config.toml
train_examples = 39062
hop_length = 160
input = "log_mel"
decoder_norm = "batchnorm"
decoder_widths = [32, 32, 64, 128]
decoder_upsampling = "nearest_conv"
adamw_lr_other_params = 0.00091
warmup_steps = 430
weight_decay = 0.3
adamw_weight_decay_other_params = 0
Rows from block 0 of the decoder, named by matrix and row number. Rows with one number belong to one channel. Each number is 128 + 32 x the weight over its row's rms, rounded and kept within 0 to 255. All counts start at 0. After the name is the row's rms in percent of the matrix's.
# convs0: first 3x3 conv (decoder.mid.0.convs.0.weight, 128x128x3x3), inputs 102-107, a 3x3 kernel for each
# convs1: second 3x3 conv (decoder.mid.0.convs.1.weight, 128x128x3x3, transposed), outputs 102-107, a 3x3 kernel for each
convs0.53 101 [ 98  85 132  83 153 132 130 124 100 135 171 120 152  68 174 108 150 112 140 137 109 123  58 111 107 173 101 132 147 149 112 143 141 118 167 125 147 134  89 161 101 144 119 119  87 152  88 102  91  43  96 169 159 165]
convs1.53 105 [111 159 132  88 176 130 159 126 102 174 117 121 158 188 113 157 104 118 110 112 149 157 111 140 159 188 139 150 118 132  92 112 142 142 107 135 130 156 131 205 198 124 226 154 224 177 120 155 139 199 140 105 147 127]
convs0.54 100 [113 127 117 145 142 161 133 113 191 107 157 107 190 175 101 112 120 132 146  73 102 155 172 121 174 141 155 110 106 133 103 164 171 157  87 134 117 216  67 121 177 119 114 193 109 118  88 114 105 121  76 151 120 131]
convs1.54 091 [120 141 120 130 121 128 163  14  83 164 160 122 143  99  87 147  93 120 153 131  99  91 152  93 123  99  61 139 125 133 149 114 105 155 111 143 144 150 150  83 116 134  92 100  96 123 125 101 198 145 145 136 107 127]
convs0.55 105 [109 104 126 187 161 155 163 131 163  95 110 101 108 109 128 122 133 150 148  51 174 188 146 159 147 115 154 147  77 144 151 208 142 143  86  94  67  66 126 124 135 120 184  87 110 142 148 197 129 107 139 145  45 176]
convs1.55 107 [ 85 196 141 138 178 109 166 150 129 157 168 122 133 169 169 184 156 138 114 168 154 136 107 165  89 169 132 166 140 162 207 105 102 121 109 133 130 171 110 114 146 115 114 225 169 140 231 172 158 130 100 148 127 139]
convs0.56 094 [134 105 124 115 152  89 115 127 133 121 127 131 116 157 115  71  48  66 106  95 122 170 164 149  81 119 118 113 116 121  96  75 125 113 169 166 123 170 131 110 148 126 182 172 177 103 163 144 120 149 111 112  61 133]
convs1.56 097 [ 82  70 120 106 103 158 153 121 142  83  57 120 134  99 129 113  88 127 142 167 132 124 144 106 107 163 106 136 120 140 136 132 108  98 133 142   8  95 121  92  71 135 116  32  99 150 184 162 178 174 172 144 144 105]
convs0.57 098 [125 141 107  90 134  54 117  49 110 103 255 103 157 152  91 150 146 133 169  90 152 130 151 178 170 152 119 134 104 126 105 125 167 123 125 123 145 132 115  98 201 122 131 172  93 134 101 167 120 125  98 117 130 144]
convs1.57 084 [114 197 167 138 134  85 109 221 147 154 129 110 129 132 119 121 113 133 115  72  98 108 170 144  99  77 122  96 117 161  91 147 109 165 193 145 156 103 125 136  69 146 140 196 147  76 106  86 100 147 158 116 149  92]
convs0.58 107 [119 108 126 116 154 142 105 172 122 150 106 129 102  62 113 137 149 125 100 160  74 112 159 147 161  74  92 128 100 163 144 155 155  74 108 132 148 145 125 164 130 152 149  85 115 111 120  65  87  47 159 157 194 162]
convs1.58 106 [ 98 116 125 117 123 162 147  97 133 123 120 126 142 118 128 136 156 197 139 255 106  93 171  92 165 165 133 163 156 148 153 140 136 127 236  84 101 180 129 158 188 177 145 106 139 159 156 114 165 120 188 163 106 160]
convs0.59 094 [128  94 137 168  93 124  79  90 106 191 141 135 170 162 110 115 132 115 110 125 153  86  90 148 147 210 142 109  44 186 104  72 105 152 127 155 142 225 104 139 121  94 121  87  85  87 176 151  88 155  94  92 141  95]
convs1.59 095 [178 179 162 150 155 129 115 138 118 138 111 144 154  89 140 162  85 139 146  90 161 144 139 178 123 119 140 116 114 149 135 150 118 195 184 169 112 127 171 135 156 132  49  85 135 143  66  83 165 225 193 102 132 122]
convs0.60 096 [116 103 134  59  84  73  82 107 103  87  57 105 138 105 104 112 116 138 131 152 120 187 141 115  81 131  84  99  73 117  85 121 201 112 103 149 184 178 153 167 140 116 133 122 171 128 133 137 122 154 136 167 140 137]
convs1.60 091 [162 152 120 177  96 140 138  93 112 114 150 102 150 147 121 139  86 107  94  66 117 122 102  89 173 203 174 114  96 141  92 139  97 151 176 143 134  98 170 147 162 190  98 110 132 124 135 136 165  97 144  84 103 103]
convs0.61 100 [114  99 138 113 140  90 205 192 124 161 100 170 130 112 137 156 145  84  94 101 137  95 129 128 112 108 166 139 129 141 151 116  79  49 103 100 131 178 198 115 161 114 164 216 149  72  83  94 140 203 148  84 113 171]
convs1.61 091 [201 169  88 127 101 101 142  41 114 124 110 124 137 136  78 130 135  72 111 155 112  83 150 140  81 133  60 115 118 139 116 146 128 123 157 132 163  73 116 114  99 133 119  88 140  82 104 170 128 121 123 152 109 173]
convs0.62 100 [196 142 111 179 107 101 105 107  98 115 111 136 118 139 135 133 182 101 130 174 148 122 160 141 125 124 102 153 154 157  96 150 124 141 142 155 183 112  99 115 151 182 133 191 134 195 176 152 146 104 178 107 101 144]
convs1.62 088 [109 161 177 112 117 147 114  58  95 195  89 139 131 103 153  96 114 130 111  64  89 119 154 167 126  90 125 115 126 102 143 148 108  67 125 128 129  93 140 117  84 112  97 105 155 156 143 148 141 215 109  93  90 118]
convs0.63 107 [142 175 106 129 115 145 119 134 120 118 150  51 174 188  50 148 111  68 146  98 157 153 139 136 148  85 111 113 100 163 181 130  97 115  95 120 165 100 107 124 151 134 160 132 119 111 194 159 145  87 162  96 135 132]
convs1.63 101 [147 130 154 157 112 110 133 113 101 207  77 119 210  80 155 227 107 116  77 171 127 111 129 148 100 188 142 191 157 146 207 161 125 148 197 104 143 195 151 106 172 132 136 134 133 147 120 115 209 150 128 132 103 136]
convs0.64 102 [ 85 159 193 125 132 166  77  42  35 166 147 146 131 136 126 129 137 149  86 116 138 129 123 137  94  96 160 114 149  87 150 123 112 156 113 129 127  90  96 109 105  80 147 128 118 141  90  96  86  38 107  58  10  93]
convs1.64 094 [ 92  96 141  81 103  75 109 180 129 125 105 127 108 105 140 153 126 134 136 140 123 122 121 105 129  92 115 147 135  94 123 157 121 128 127 121 146 144  84 145 121 153 138  74 140 175 211 182 162 127 126 149 168 154]
convs0.65 098 [165 132 118 122 127 119 106 141 141 101   0 108 157 124 145 135 124 118  84 157  60 142 166 131 109 139 101 119  98 175 151 220 102 133 104  94 189 125 160 170 154 121 135 127 128 112 133  99 137  53 114 112 114  86]
convs1.65 100 [ 88  85 114 102 164 147 177 228 123 137 166  98 137 136 145 153 171 132 144 152 107  78 143 134 101 105 132 158 194 115 151 118 163  87  88 140 115 146 101  85 120 151  78  91  58 128  51 164 122 100 122 133 126 141]